A small multi-label image tagger, trained from scratch: layers 10, 133.9 epochs.
Rows from block 3, named by matrix and row number. Rows with one number belong to one neuron. Each number is 200 + 40 x the weight over its row's rms, rounded and kept within 0 to 999. All counts start at 0. After the name is the row's rms in percent of the matrix's.
# fc1: MLP up (model.blocks.3.mlp.fc1.weight, 1024x512), inputs 172-257
# fc2: MLP down (model.blocks.3.mlp.fc2.weight, 512x1024, transposed), outputs 172-257
fc1.915,089,251,198,219,198,190,224,189,231,194,257,228,213,233,215,223,146,172,168,216,181,182,154,289,209,200,297,240,120,248,161,168,188,137,232,220,252,179,205,115,108,162,253,200,181,195,144,200,202,266,247,141,246,250,212,253,145,198,229,233,243,140,179,150,165,175,217,183,187,138,143,201,154,221,205,217,199,206,221,216,237,166,175,188,142,201,223
fc2.915,094,199,197,229,147,181,229,153,228,287,212,161,177,143,205,203,243,301,168,117,202,191,215,188,229,212,223,213,187,189,169,228,165,191,209,209,177,180,150,200,231,247,147,222,174,231,187,136,164,167,237,148,159,159,205,236,287,145,232,168,188,92,121,150,200,166,190,301,208,166,214,238,240,213,136,114,209,229,179,220,189,189,241,196,229,182,192
fc1.916,108,163,143,150,203,221,185,156,308,247,225,167,199,271,128,211,165,141,184,232,217,232,162,224,197,141,175,133,246,176,197,144,119,240,239,138,237,213,191,195,220,81,275,173,206,138,184,200,148,162,123,212,138,182,154,224,165,238,212,179,159,157,194,181,185,229,254,181,160,213,282,195,141,166,215,235,262,147,163,206,210,218,119,246,175,169,194
fc2.916,109,260,206,199,141,151,160,218,189,214,125,222,173,218,200,169,269,173,236,180,258,165,188,211,251,226,213,160,178,217,180,239,307,308,117,190,137,127,169,215,256,200,197,195,151,164,143,211,202,209,164,147,209,168,279,170,207,124,211,207,208,169,197,211,148,214,212,276,184,207,217,198,181,205,156,214,240,297,237,224,167,168,154,195,208,211,229
fc1.917,112,223,217,265,186,130,156,257,229,239,243,181,145,148,270,258,176,191,193,127,169,160,252,214,167,232,157,194,129,194,182,165,164,188,195,202,175,166,196,190,175,158,190,202,271,205,223,162,159,202,191,140,311,250,147,213,217,214,196,216,245,166,161,174,176,205,168,254,192,240,193,174,178,246,223,155,250,142,133,221,288,274,156,212,243,136,231
fc2.917,116,166,235,177,246,212,259,196,186,146,187,178,182,210,139,111,83,168,220,261,239,202,155,281,196,150,237,202,126,165,180,185,284,205,172,231,235,124,152,215,209,227,142,229,212,227,184,241,205,239,217,219,139,143,276,108,224,240,148,173,241,301,169,181,217,176,226,160,198,183,201,207,237,138,199,145,273,245,222,248,233,202,225,177,161,224,182
fc1.918,111,197,176,166,204,158,229,208,266,261,154,247,288,246,174,223,157,167,158,169,152,237,108,269,201,253,194,178,284,123,206,202,159,250,148,179,263,166,218,166,225,183,228,211,185,224,182,186,126,124,224,158,170,226,212,224,219,221,198,238,249,145,142,184,204,141,203,164,198,247,208,175,121,171,246,264,203,158,215,209,191,165,112,209,202,264,233
fc2.918,101,256,215,216,200,167,91,137,178,213,243,204,129,213,181,198,224,158,190,214,213,189,176,183,207,184,163,197,204,208,229,202,196,115,260,124,203,220,212,205,153,302,169,174,234,144,148,146,213,235,294,248,162,184,200,309,197,191,188,192,212,171,284,142,287,203,165,194,196,144,209,153,208,251,182,203,219,205,236,261,250,213,161,160,190,134,239
fc1.919,084,256,209,221,215,208,179,222,247,182,107,181,219,197,133,268,277,186,220,258,157,220,169,190,173,206,255,243,200,191,221,145,178,140,224,275,228,217,207,246,273,214,150,265,246,133,150,152,192,231,236,217,243,166,226,204,202,190,226,180,225,160,207,195,235,196,247,228,195,192,175,222,217,182,268,173,150,207,225,167,137,216,200,139,175,206,135
fc2.919,094,197,182,226,143,185,221,243,211,162,190,155,169,186,206,168,148,193,174,224,233,209,249,215,195,219,284,190,142,216,223,203,175,182,233,176,169,191,262,124,243,176,180,173,178,239,265,237,218,224,205,146,205,288,188,210,246,253,257,139,270,174,197,235,149,179,210,160,183,259,194,205,287,210,161,168,130,188,207,329,271,166,124,188,253,222,209
fc1.920,096,211,159,169,250,240,205,223,226,241,211,195,130,248,178,248,252,149,224,162,175,132,223,277,205,221,174,182,215,197,118,173,201,215,206,176,218,201,265,202,216,212,221,198,173,219,146,255,166,155,243,213,158,213,199,198,199,198,203,189,204,207,151,227,239,200,275,187,195,180,236,258,137,179,150,177,164,233,176,193,138,217,162,156,132,222,256
fc2.920,103,275,187,219,190,261,217,141,243,205,263,111,171,190,175,128,250,167,196,191,193,258,205,200,176,252,176,245,211,142,175,153,205,202,177,172,223,184,204,234,221,260,124,182,183,249,244,211,199,194,163,186,234,167,195,193,205,178,208,247,133,168,216,218,201,161,145,217,199,196,219,240,240,195,199,204,192,285,148,194,263,187,193,210,217,204,219
fc1.921,087,251,190,181,194,224,255,222,183,186,271,162,208,167,234,226,218,141,215,216,176,134,185,234,227,213,162,221,235,265,292,304,195,168,152,223,209,256,282,195,191,159,152,189,213,172,153,147,157,236,250,183,185,178,257,221,159,141,287,155,331,212,206,214,165,160,237,195,225,243,163,216,183,213,204,151,143,199,206,154,206,244,159,201,192,242,217
fc2.921,096,168,216,249,268,199,189,100,201,181,205,228,189,207,160,291,158,176,234,168,205,298,253,196,271,178,242,231,207,195,185,167,224,251,167,186,271,171,147,173,159,228,255,266,206,172,220,218,192,193,229,207,162,168,174,223,207,266,131,207,161,184,206,232,233,261,213,212,213,161,253,237,240,234,214,229,175,228,274,182,215,215,239,220,277,260,286
fc1.922,105,236,197,200,217,256,157,175,190,232,173,73,201,203,256,219,238,271,185,182,213,228,195,184,185,225,219,260,168,170,237,230,270,170,200,222,143,104,222,265,232,147,176,159,208,250,196,182,213,209,177,262,185,131,134,186,276,171,161,209,178,258,231,228,165,240,206,201,184,172,199,223,114,196,188,287,247,245,265,237,246,261,220,224,135,96,237
fc2.922,108,195,219,188,157,227,229,220,252,197,215,172,176,204,142,191,248,147,230,141,165,180,189,203,205,184,154,225,173,187,159,210,283,157,232,194,235,205,196,107,199,114,259,191,222,168,158,239,231,165,190,170,203,127,228,225,245,198,272,137,250,140,183,249,225,199,259,206,129,221,162,167,137,196,207,105,200,204,185,137,169,221,278,234,287,193,246
fc1.923,076,271,128,211,219,182,228,267,252,203,227,173,203,224,167,161,215,165,200,280,146,227,107,239,153,181,289,192,85,114,217,211,225,191,235,218,193,239,232,148,139,199,235,160,232,196,204,194,147,108,256,232,261,189,197,240,182,221,236,179,213,224,237,155,197,204,237,249,178,189,155,120,203,206,219,233,276,263,213,229,149,181,196,232,230,184,194
fc2.923,089,202,258,91,201,231,169,180,198,145,175,160,183,199,241,143,227,298,152,136,188,236,215,258,210,227,116,177,179,225,193,194,205,211,175,188,225,184,179,231,280,123,160,229,198,261,222,194,272,261,171,176,181,186,249,235,161,231,183,154,216,160,189,191,181,197,202,236,192,172,237,188,236,226,199,165,193,190,234,135,132,218,226,160,249,227,212
fc1.924,105,214,238,179,183,207,137,116,84,234,167,233,205,211,197,160,221,168,154,242,228,223,187,178,176,141,222,154,228,184,179,233,128,210,183,123,224,234,101,167,184,218,145,148,173,216,200,166,192,189,252,222,174,215,173,227,172,235,227,271,234,184,190,203,253,214,189,225,208,205,152,116,228,194,190,251,221,181,201,142,215,151,185,218,266,206,209
fc2.924,107,113,253,202,176,253,226,214,224,178,243,171,117,269,254,157,241,166,190,204,166,201,207,222,220,211,227,221,244,207,279,211,164,204,210,215,186,238,220,161,183,207,162,195,262,227,135,190,199,205,184,239,187,163,174,211,238,183,151,163,254,195,216,184,102,197,260,256,179,219,229,255,187,187,220,167,198,263,98,200,215,194,207,68,243,262,170
fc1.925,084,278,192,176,243,192,141,155,175,196,165,191,204,254,189,229,156,177,250,163,200,207,198,166,269,184,241,164,150,169,204,160,277,170,160,294,157,218,207,204,249,213,217,152,217,167,200,175,220,245,75,217,225,163,186,199,192,254,244,175,225,252,173,134,203,189,192,206,234,220,183,162,228,220,177,218,192,225,126,195,191,220,186,156,167,216,186
fc2.925,092,110,188,255,170,155,155,136,294,149,239,228,156,236,196,169,174,224,212,162,221,242,185,251,294,224,211,273,197,191,197,216,139,193,115,187,150,237,201,152,192,188,177,220,230,186,193,245,215,266,183,222,207,240,230,223,246,239,275,175,217,153,126,170,151,265,245,148,179,216,259,217,171,200,149,168,175,201,155,281,241,220,207,249,165,95,172
fc1.926,083,199,232,208,210,157,174,219,160,255,241,222,199,162,263,247,174,179,118,244,262,166,212,213,282,179,225,190,108,140,108,116,183,219,182,170,202,256,210,222,206,203,235,202,286,195,185,212,116,198,227,175,213,211,143,223,217,224,229,191,190,187,287,183,216,149,203,321,143,188,250,158,238,180,85,227,185,236,140,188,134,176,177,231,129,156,232
fc2.926,096,190,174,207,182,161,163,200,247,175,223,135,234,101,174,205,224,289,201,201,278,152,235,164,237,144,99,214,225,279,204,206,190,182,156,201,183,132,154,175,330,207,118,183,219,173,237,231,235,201,260,227,190,272,249,206,155,179,238,114,191,243,247,250,195,193,224,149,222,134,225,214,199,234,180,219,186,144,246,214,135,224,182,170,262,216,200
fc1.927,081,247,115,238,208,208,145,178,184,120,194,170,160,179,139,186,172,229,192,158,133,184,151,200,227,218,202,301,231,152,220,164,198,278,160,265,173,202,172,170,157,175,277,163,177,172,171,215,239,188,210,179,211,263,268,213,194,176,212,182,170,174,237,287,186,195,165,185,133,172,184,165,199,180,203,221,168,184,184,228,211,186,222,237,232,232,170
fc2.927,081,233,152,205,215,189,147,231,253,272,139,234,201,209,182,160,244,216,182,209,181,221,133,205,175,186,190,143,162,233,192,252,267,240,275,199,244,125,245,196,154,237,194,219,240,205,216,146,130,138,197,220,176,155,172,211,221,187,224,179,145,255,121,154,221,227,190,173,254,212,185,219,197,213,246,169,147,257,194,235,212,158,208,265,252,179,211
fc1.928,118,209,228,237,178,130,187,189,164,131,164,181,212,240,262,166,199,190,224,124,277,225,152,173,170,235,206,248,223,132,135,237,208,166,212,211,262,219,175,228,223,168,267,238,197,168,212,168,213,229,239,194,204,208,229,173,231,212,190,210,209,260,226,186,227,232,162,197,180,203,186,209,197,203,107,173,254,231,256,189,211,174,227,188,185,278,227
fc2.928,119,225,235,156,174,210,257,197,258,177,139,246,161,179,157,228,194,176,170,214,222,153,161,225,152,145,143,222,154,247,233,154,267,223,213,209,121,164,263,125,174,204,164,146,138,234,294,149,162,141,219,202,122,180,257,197,231,243,98,122,145,229,234,181,181,170,233,167,200,235,190,243,263,175,148,214,223,186,172,220,162,181,257,129,151,139,240
fc1.929,106,259,207,147,213,228,212,207,212,229,238,216,228,140,241,268,204,198,197,86,185,205,161,167,210,175,177,201,277,199,197,184,186,138,164,226,175,193,237,247,175,227,194,262,137,197,217,186,137,192,118,116,233,195,185,161,211,246,187,208,279,176,266,189,218,219,145,261,170,211,286,221,262,182,247,270,273,203,230,177,146,175,243,228,159,125,206
fc2.929,110,152,198,153,219,207,168,219,188,215,135,224,176,219,223,170,135,266,177,285,235,214,193,203,240,232,150,183,258,209,240,147,252,227,112,175,182,203,168,198,184,233,159,195,159,161,173,191,239,155,179,175,188,181,243,190,107,240,264,235,159,191,148,288,209,207,212,168,206,221,166,196,220,248,227,126,188,188,224,157,219,244,197,198,186,262,211
fc1.930,103,186,220,181,123,212,269,201,168,149,188,197,190,222,193,175,242,237,219,240,205,177,220,232,199,209,201,170,199,228,196,157,223,168,155,244,202,185,213,133,203,201,208,175,182,180,232,196,258,245,216,189,218,266,245,225,240,167,170,180,167,178,172,196,278,160,195,250,213,147,198,230,169,165,157,267,232,219,243,248,174,155,172,186,189,146,241
fc2.930,099,270,168,267,169,200,155,221,221,241,197,160,184,180,150,168,211,197,136,174,211,244,246,238,115,195,217,234,221,198,220,190,243,126,199,219,207,217,143,254,196,211,156,145,156,207,211,189,154,146,159,193,192,194,175,227,215,270,200,156,133,211,217,226,107,178,199,204,89,139,219,204,180,229,241,217,187,167,206,241,258,207,239,200,207,193,198
fc1.931,104,163,107,228,170,135,228,238,236,241,247,249,184,187,191,226,308,209,199,145,250,139,193,143,128,248,194,199,183,182,126,231,173,158,185,183,146,247,150,166,214,177,174,216,205,160,222,189,207,160,154,235,147,175,124,102,191,257,231,203,152,208,202,230,175,125,190,226,174,157,158,127,186,176,210,255,198,193,178,147,204,156,185,171,224,211,195
fc2.931,099,219,243,103,227,231,260,209,227,170,224,216,243,193,215,162,135,215,196,241,165,260,246,268,227,206,213,155,150,164,174,173,247,227,208,192,294,217,208,210,190,79,244,183,199,174,188,145,198,203,176,171,264,211,193,256,189,160,220,175,160,198,199,193,251,195,250,202,220,201,263,259,284,216,170,118,218,196,207,204,237,232,161,213,206,195,180
fc1.932,117,181,203,160,184,223,155,228,130,214,272,202,271,208,166,142,179,205,161,226,267,188,298,159,187,232,188,127,169,276,156,152,219,140,264,240,141,251,241,209,212,227,236,225,180,231,258,240,223,303,224,211,156,174,251,231,181,147,231,159,208,107,180,185,183,189,185,183,155,236,141,197,274,209,199,147,204,137,186,224,186,267,203,158,161,338,230
fc2.932,097,248,209,256,231,203,159,200,234,194,205,193,242,211,266,189,254,197,174,241,173,193,176,240,249,192,222,170,279,222,180,200,183,139,168,162,189,144,163,133,209,193,257,89,211,233,227,187,221,171,185,222,188,197,229,206,202,175,178,193,160,216,226,198,216,231,194,147,251,183,128,228,135,198,262,205,212,234,199,177,267,181,93,243,152,276,315
fc1.933,099,170,179,248,168,173,189,184,182,224,261,251,279,214,150,93,151,237,157,158,252,153,184,194,252,175,203,227,184,282,208,227,229,122,185,254,125,240,263,207,190,204,246,194,237,214,229,152,226,217,248,243,178,169,211,216,211,209,167,249,268,137,257,179,187,184,179,242,197,212,197,236,246,216,200,191,152,198,175,169,212,259,173,213,185,284,210
fc2.933,116,153,179,199,213,230,199,215,142,184,123,188,200,189,177,240,200,175,255,199,181,228,201,168,169,159,185,255,242,193,162,199,237,228,181,240,195,162,122,205,255,210,168,197,189,204,206,230,114,189,213,224,208,217,219,229,230,208,235,163,244,269,190,255,265,170,327,142,266,188,216,255,205,175,147,165,181,160,173,194,185,196,231,226,230,180,183
fc1.934,099,166,208,180,136,182,198,218,281,178,204,227,174,189,164,215,257,239,192,167,175,168,172,272,205,204,186,169,199,142,101,230,221,255,158,136,183,146,214,207,289,157,223,219,203,126,154,242,257,145,136,203,139,211,236,147,190,181,229,205,208,172,217,175,155,219,197,187,267,188,113,197,213,218,288,142,227,134,153,167,169,188,202,178,244,221,151
fc2.934,095,288,166,186,214,186,134,198,301,216,123,196,242,201,215,261,234,99,149,231,235,209,152,142,211,229,204,155,182,143,141,159,241,193,176,226,212,245,188,214,201,181,204,256,226,213,197,177,191,227,181,220,88,199,150,235,229,201,221,150,198,181,123,208,219,183,236,151,175,221,191,187,220,209,183,184,224,193,236,222,249,201,209,229,178,233,157
fc1.935,080,132,228,264,104,307,202,185,212,215,153,243,178,154,202,118,202,234,118,159,242,191,251,175,198,159,192,199,226,227,191,202,228,192,191,161,146,172,179,250,186,212,206,185,188,229,182,141,240,256,207,194,229,136,172,208,230,166,203,218,218,246,194,204,222,204,272,227,188,256,200,208,156,218,229,222,211,264,206,161,324,182,221,161,283,119,148
fc2.935,088,234,257,212,218,143,213,248,246,176,228,152,170,218,213,189,237,149,210,220,206,122,215,115,228,300,225,223,202,231,175,205,200,181,165,262,241,248,177,104,260,208,173,207,153,187,190,198,259,235,205,180,151,194,147,186,195,148,194,135,180,225,170,259,254,216,188,252,267,201,162,256,239,228,158,214,153,159,247,188,223,183,199,267,235,289,248
fc1.936,103,235,243,208,196,195,224,162,229,239,254,169,180,210,192,198,179,222,254,197,234,177,112,246,257,214,198,106,121,250,154,187,206,197,179,225,114,156,214,138,155,172,161,99,137,258,220,138,211,227,148,199,186,210,176,196,224,264,191,206,243,178,126,130,103,237,165,188,139,217,224,222,90,170,195,290,164,234,189,145,195,185,195,199,174,201,225
fc2.936,092,155,257,161,119,219,228,142,209,240,160,278,185,282,172,178,127,220,192,222,161,237,157,153,214,198,144,270,222,180,168,211,171,179,148,183,235,213,129,164,211,182,212,225,217,212,222,172,230,216,186,214,262,170,215,255,241,248,254,133,211,247,197,135,143,130,226,235,206,145,187,119,302,209,275,187,220,201,192,154,251,153,229,196,191,185,163
fc1.937,086,217,162,250,133,188,172,200,130,214,111,170,269,153,232,238,186,269,169,185,233,178,191,212,243,270,209,223,223,193,223,201,228,173,147,187,194,159,141,248,121,212,194,213,154,263,275,235,114,166,185,177,131,212,224,289,261,140,209,195,192,176,171,239,138,215,163,222,189,204,146,228,193,316,197,244,158,164,237,189,272,110,198,151,139,189,238
fc2.937,084,236,263,204,151,187,224,177,176,222,174,222,203,225,251,257,253,247,226,269,225,220,213,151,253,165,202,205,152,212,91,134,211,261,168,233,165,232,246,184,169,171,176,76,286,144,128,162,235,235,251,288,249,208,180,223,182,181,222,193,193,245,194,191,200,169,199,222,196,217,202,239,260,219,239,148,147,148,194,191,216,216,166,197,207,169,170
fc1.938,103,177,167,233,176,270,200,223,244,154,200,314,235,218,162,186,234,211,162,202,150,236,164,231,230,262,200,203,234,234,195,253,238,197,219,182,192,267,191,195,221,211,196,233,156,95,185,184,288,157,153,176,168,186,227,204,181,223,202,275,149,210,218,193,196,265,181,210,217,227,209,163,148,206,243,150,246,127,216,189,225,211,215,206,233,248,224
fc2.938,102,193,213,179,173,144,180,214,195,156,214,204,156,239,233,179,223,192,182,232,159,144,195,198,243,182,128,165,211,208,220,193,229,241,196,205,160,150,219,204,164,214,196,173,221,221,194,182,197,164,243,163,143,130,189,190,197,187,239,191,112,219,233,140,214,200,187,171,202,112,229,232,184,200,215,184,209,153,186,206,148,164,138,207,215,265,280
fc1.939,082,194,273,192,203,226,190,151,180,281,239,214,136,247,202,182,207,115,248,215,157,256,240,188,192,201,177,150,184,142,231,197,170,233,233,174,225,222,209,161,171,153,266,254,164,188,197,250,131,206,177,162,167,152,187,232,184,185,166,181,192,183,146,202,154,190,187,203,225,213,242,176,274,207,221,217,142,200,120,163,150,219,240,248,188,205,237
fc2.939,087,157,228,260,185,132,199,231,187,124,255,181,195,161,209,237,239,262,235,241,128,285,194,264,161,187,190,143,181,174,264,221,188,189,126,50,132,165,160,193,187,154,152,203,242,232,134,151,222,183,208,238,232,223,171,192,214,238,232,233,210,207,251,272,146,258,288,130,163,245,152,237,221,229,249,138,225,223,170,246,235,235,174,173,220,207,187
fc1.940,111,282,203,164,218,213,164,224,253,220,180,200,207,207,176,219,172,158,124,194,110,161,176,188,202,168,212,250,238,188,230,193,199,208,182,176,148,108,204,269,204,184,166,317,239,242,198,140,212,198,155,198,240,151,232,151,252,224,184,259,212,190,156,155,207,207,98,206,104,192,170,201,246,135,151,158,236,141,191,177,213,234,150,155,168,239,224
fc2.940,118,199,173,158,225,240,158,222,223,228,218,199,251,184,171,208,244,209,237,187,233,167,214,276,241,172,204,251,189,240,193,176,174,217,113,198,198,122,205,158,216,270,199,169,144,212,196,182,176,214,220,195,273,189,210,180,189,211,217,273,170,209,270,204,269,195,203,266,264,233,226,174,163,252,159,205,221,155,186,143,247,233,278,198,163,206,139
fc1.941,103,209,219,237,210,207,217,194,193,201,159,197,137,224,120,243,208,242,185,153,204,229,238,283,126,201,165,150,139,197,269,235,262,211,239,206,142,266,174,228,229,208,200,204,206,188,202,219,164,220,199,189,204,180,203,131,265,277,239,199,172,205,171,197,224,165,163,179,264,197,237,173,123,208,172,111,215,256,240,151,303,194,146,183,251,175,211
fc2.941,096,214,195,212,191,108,227,184,222,175,197,144,254,178,229,230,178,280,243,200,189,202,204,140,192,205,192,147,148,193,132,258,198,209,235,185,191,160,222,202,243,271,157,148,133,211,184,227,196,160,179,167,193,169,360,210,130,192,192,181,270,226,284,218,187,268,175,228,127,252,281,172,232,213,221,221,239,224,207,74,147,140,175,178,269,172,187
fc1.942,080,165,206,217,232,194,191,194,252,155,238,227,201,180,172,270,202,185,279,199,277,255,183,172,225,221,204,217,113,166,126,195,238,228,226,152,188,222,157,171,215,182,200,141,216,189,183,202,191,239,96,186,199,235,216,266,203,210,207,169,193,231,166,169,239,175,93,226,235,157,176,212,232,158,220,234,215,212,249,180,223,146,208,155,212,213,190
fc2.942,085,220,204,198,190,240,209,149,123,155,195,304,215,141,211,168,184,182,176,206,204,181,170,262,209,127,167,198,262,248,216,266,161,272,181,226,201,248,193,105,220,229,188,193,172,224,236,211,290,199,270,241,165,241,142,198,192,177,215,238,182,190,227,168,270,236,204,229,232,238,117,166,198,144,205,187,240,203,212,239,214,197,234,223,222,178,206
fc1.943,088,208,234,206,194,167,161,239,174,272,281,132,171,189,243,172,161,255,218,218,192,169,96,219,142,240,283,248,128,164,199,271,212,220,249,107,203,262,193,143,164,221,187,243,180,261,263,250,157,186,230,212,166,95,147,216,249,227,210,179,209,249,205,126,148,197,140,225,174,133,234,229,275,169,234,235,323,219,157,192,193,182,219,154,166,314,186
fc2.943,092,207,171,214,180,153,183,158,214,271,192,240,157,204,152,246,198,303,169,186,199,193,126,294,220,254,183,154,150,131,249,230,205,165,159,186,195,140,163,290,217,240,189,183,118,226,294,192,126,216,150,162,251,156,193,138,94,187,183,288,203,169,199,168,255,141,197,221,236,237,222,213,137,147,243,255,164,235,221,146,157,217,178,228,168,197,257
fc1.944,097,153,216,154,211,189,228,236,180,204,153,164,159,194,225,182,169,204,155,209,244,189,152,174,192,73,135,184,159,210,218,164,221,194,188,146,248,203,126,226,204,199,202,191,149,208,204,251,260,182,195,176,180,193,275,242,223,220,214,180,208,151,207,209,244,125,189,192,194,272,182,189,230,209,194,145,150,207,198,194,134,184,169,193,193,197,180
fc2.944,094,218,231,241,148,156,183,159,214,211,268,269,181,170,230,191,145,286,188,182,215,184,120,139,272,247,214,239,202,209,260,183,197,240,211,215,195,201,242,187,215,168,252,185,178,275,210,117,136,216,174,210,156,242,167,163,190,211,162,207,173,153,166,152,193,217,185,161,238,159,244,188,296,164,209,167,181,222,192,217,189,182,208,200,221,266,202
fc1.945,098,316,168,267,167,254,263,167,104,226,226,240,155,167,149,179,250,226,158,140,186,151,177,198,145,141,198,257,197,205,149,167,165,212,145,199,231,221,177,235,206,133,269,166,244,189,158,222,236,142,202,198,153,139,230,162,202,154,231,234,198,125,203,255,221,215,202,211,230,137,154,159,199,156,119,228,270,244,252,88,218,156,268,185,182,117,152
fc2.945,095,230,188,234,238,190,305,194,184,219,216,197,171,193,219,199,142,135,189,221,174,146,168,269,175,151,212,152,184,173,158,230,196,249,295,173,220,173,170,296,144,318,166,205,213,172,200,275,137,231,214,208,261,206,176,213,183,224,246,240,194,154,254,214,175,149,212,258,166,264,209,215,190,63,194,161,139,244,144,201,194,197,223,180,275,272,153
fc1.946,085,173,178,161,233,202,328,303,215,228,133,212,282,167,164,214,203,253,148,274,168,129,157,280,178,159,210,157,146,191,213,257,151,215,276,196,217,167,193,193,222,198,226,166,214,164,176,239,181,189,236,191,179,223,141,155,166,244,172,148,168,196,238,200,179,174,257,181,268,196,287,119,97,201,221,164,240,273,227,164,229,154,217,251,181,216,213
fc2.946,093,149,144,257,206,183,193,279,177,253,229,131,215,154,254,226,243,186,216,156,280,198,170,246,172,174,182,223,254,230,217,214,224,258,171,172,121,202,149,203,170,201,166,249,201,205,167,153,231,299,167,203,130,224,216,185,246,216,183,201,236,236,183,229,208,209,205,240,216,240,253,180,229,196,234,198,212,89,227,218,214,199,224,214,249,187,175
fc1.947,118,163,191,160,220,159,183,237,163,210,187,232,252,214,199,172,228,205,177,240,168,234,186,210,166,270,304,214,185,226,184,195,127,124,249,158,245,175,141,246,190,217,181,265,204,151,208,238,165,243,171,253,228,200,190,192,183,229,252,177,201,164,253,232,193,162,111,239,246,153,212,268,228,283,134,177,210,261,198,153,190,244,201,142,146,106,147
fc2.947,111,172,232,143,201,184,222,180,204,210,188,163,188,231,230,171,137,173,235,256,173,225,235,144,245,259,181,198,224,197,211,205,180,235,197,191,147,236,211,234,155,201,180,222,221,226,189,169,263,198,206,91,161,168,172,270,221,202,244,201,233,149,217,249,212,214,252,166,244,247,253,146,167,202,222,147,215,224,209,162,228,172,135,183,190,259,244
fc1.948,121,273,298,196,122,213,235,156,152,221,191,248,188,226,244,208,163,250,177,191,213,221,138,211,258,106,207,158,149,245,200,180,205,210,294,190,178,206,201,227,237,226,224,164,210,138,175,143,148,193,185,128,206,178,180,164,215,164,209,178,109,121,218,155,179,221,95,177,164,231,214,268,203,189,210,222,188,237,231,140,146,198,206,206,199,214,250
fc2.948,108,214,204,222,227,192,245,190,202,125,237,231,205,123,226,145,209,190,222,222,120,275,213,165,283,133,238,248,218,152,153,148,205,172,217,189,200,225,243,178,158,199,186,131,171,223,229,248,213,222,225,107,181,241,193,198,201,169,205,158,224,201,117,209,145,172,192,191,242,188,292,113,189,194,196,261,219,168,195,194,222,221,206,192,210,252,235
fc1.949,094,256,264,234,156,243,182,241,203,227,199,212,226,184,251,102,185,236,191,247,185,143,306,160,204,283,197,189,153,154,250,178,208,169,172,162,178,222,198,123,224,162,259,148,208,144,198,244,202,168,201,185,192,219,134,238,247,194,207,123,182,201,217,149,202,241,188,216,202,309,216,228,196,133,230,214,205,263,195,181,224,225,157,179,140,181,209
fc2.949,110,198,220,187,169,202,303,182,128,173,117,220,150,215,215,190,268,215,308,168,250,281,204,221,203,233,222,197,263,247,197,143,109,106,204,258,167,210,208,217,250,184,168,201,163,213,218,184,124,159,108,201,194,131,249,96,218,293,285,153,145,241,230,169,185,184,199,164,153,124,255,262,257,158,255,165,140,208,195,151,224,132,144,186,217,123,149
fc1.950,070,180,162,186,179,241,204,270,188,230,189,175,181,202,227,159,204,245,190,135,230,274,231,255,209,259,252,265,282,153,177,189,226,209,203,192,184,191,195,158,205,232,308,183,196,172,175,141,243,191,177,233,176,241,188,159,227,162,219,219,218,117,241,216,250,185,233,173,207,195,186,206,174,246,146,261,227,213,230,190,238,200,197,222,223,200,214
fc2.950,074,128,192,168,221,149,231,179,190,179,221,173,188,155,199,209,221,84,204,207,256,167,180,185,188,227,158,197,248,172,185,172,240,238,174,153,264,170,260,159,271,180,193,253,258,162,200,238,224,232,176,210,254,216,263,203,219,258,249,248,188,230,150,226,154,176,170,166,225,171,173,224,245,136,219,167,235,189,239,238,229,286,187,208,168,265,153
fc1.951,076,354,286,278,157,182,195,211,239,239,173,216,177,148,154,174,141,183,233,150,202,197,153,239,122,173,187,139,176,214,221,222,201,236,224,159,94,199,246,201,188,233,192,197,175,156,163,205,198,195,178,274,183,169,196,234,262,166,209,170,152,200,176,205,189,164,230,161,220,161,237,148,184,162,269,199,217,143,198,228,214,177,207,147,169,171,189
fc2.951,077,195,212,162,294,137,250,157,236,137,250,197,168,236,209,245,148,207,250,211,232,165,255,137,156,168,181,179,192,217,212,266,226,215,229,212,219,145,166,230,177,235,181,244,180,191,221,198,260,200,213,103,203,206,204,163,155,180,281,222,195,146,173,180,162,137,103,164,214,190,177,289,167,259,297,148,206,195,171,180,251,187,212,188,184,221,239
fc1.952,102,199,171,179,240,139,166,190,177,182,224,182,176,198,203,152,269,204,142,267,167,247,197,204,195,224,89,263,230,221,187,238,268,197,186,145,183,262,194,171,201,155,173,186,179,258,188,171,184,186,155,218,225,262,195,224,191,170,187,210,101,174,311,174,281,192,191,265,223,115,233,137,160,166,216,158,196,199,208,177,253,149,257,241,189,154,166
fc2.952,084,190,246,161,192,154,187,313,228,177,253,154,234,155,202,199,189,186,113,241,161,169,204,218,101,156,208,181,209,176,194,182,140,201,184,165,168,154,168,257,197,107,181,116,287,256,206,199,186,131,279,169,189,230,184,209,193,228,123,210,234,218,174,200,322,267,146,143,177,265,202,219,186,201,177,171,236,259,220,137,188,233,210,215,184,195,201
fc1.953,064,153,183,170,189,262,207,298,234,260,122,200,285,210,209,173,253,227,157,205,89,134,221,177,104,276,127,172,174,262,204,142,237,193,266,206,186,199,195,135,204,138,208,186,194,244,202,191,199,276,174,207,227,337,246,207,212,192,193,194,215,260,179,242,207,172,184,172,210,219,218,143,184,227,217,191,218,269,201,217,155,158,206,183,156,170,190
fc2.953,075,255,149,194,207,135,163,218,283,131,163,205,272,125,128,220,264,213,215,223,160,217,153,198,250,185,286,218,207,195,225,214,150,169,162,181,244,185,192,256,201,275,193,155,176,188,192,200,263,174,223,163,217,236,302,204,224,115,152,201,237,235,238,210,243,218,204,180,226,179,199,201,291,194,211,231,266,202,199,217,229,202,202,201,215,230,234
fc1.954,105,294,238,196,165,282,215,159,184,270,247,168,178,245,209,205,281,238,216,193,183,234,214,237,213,175,233,120,195,244,307,228,223,244,218,303,191,241,189,195,173,218,165,237,231,189,152,258,194,173,230,220,196,308,202,176,197,261,170,228,200,162,221,163,251,219,148,251,188,253,136,231,186,176,199,166,157,236,148,147,255,200,175,228,213,160,155
fc2.954,108,204,187,190,258,243,172,204,190,167,231,176,163,254,226,278,139,210,211,264,206,211,213,247,218,169,168,197,170,253,164,140,218,209,179,202,270,263,219,165,221,191,208,193,201,233,191,230,223,137,252,225,255,142,237,248,143,169,211,213,224,179,220,184,243,192,176,141,247,236,195,189,123,201,245,126,160,212,210,233,200,238,186,204,214,201,252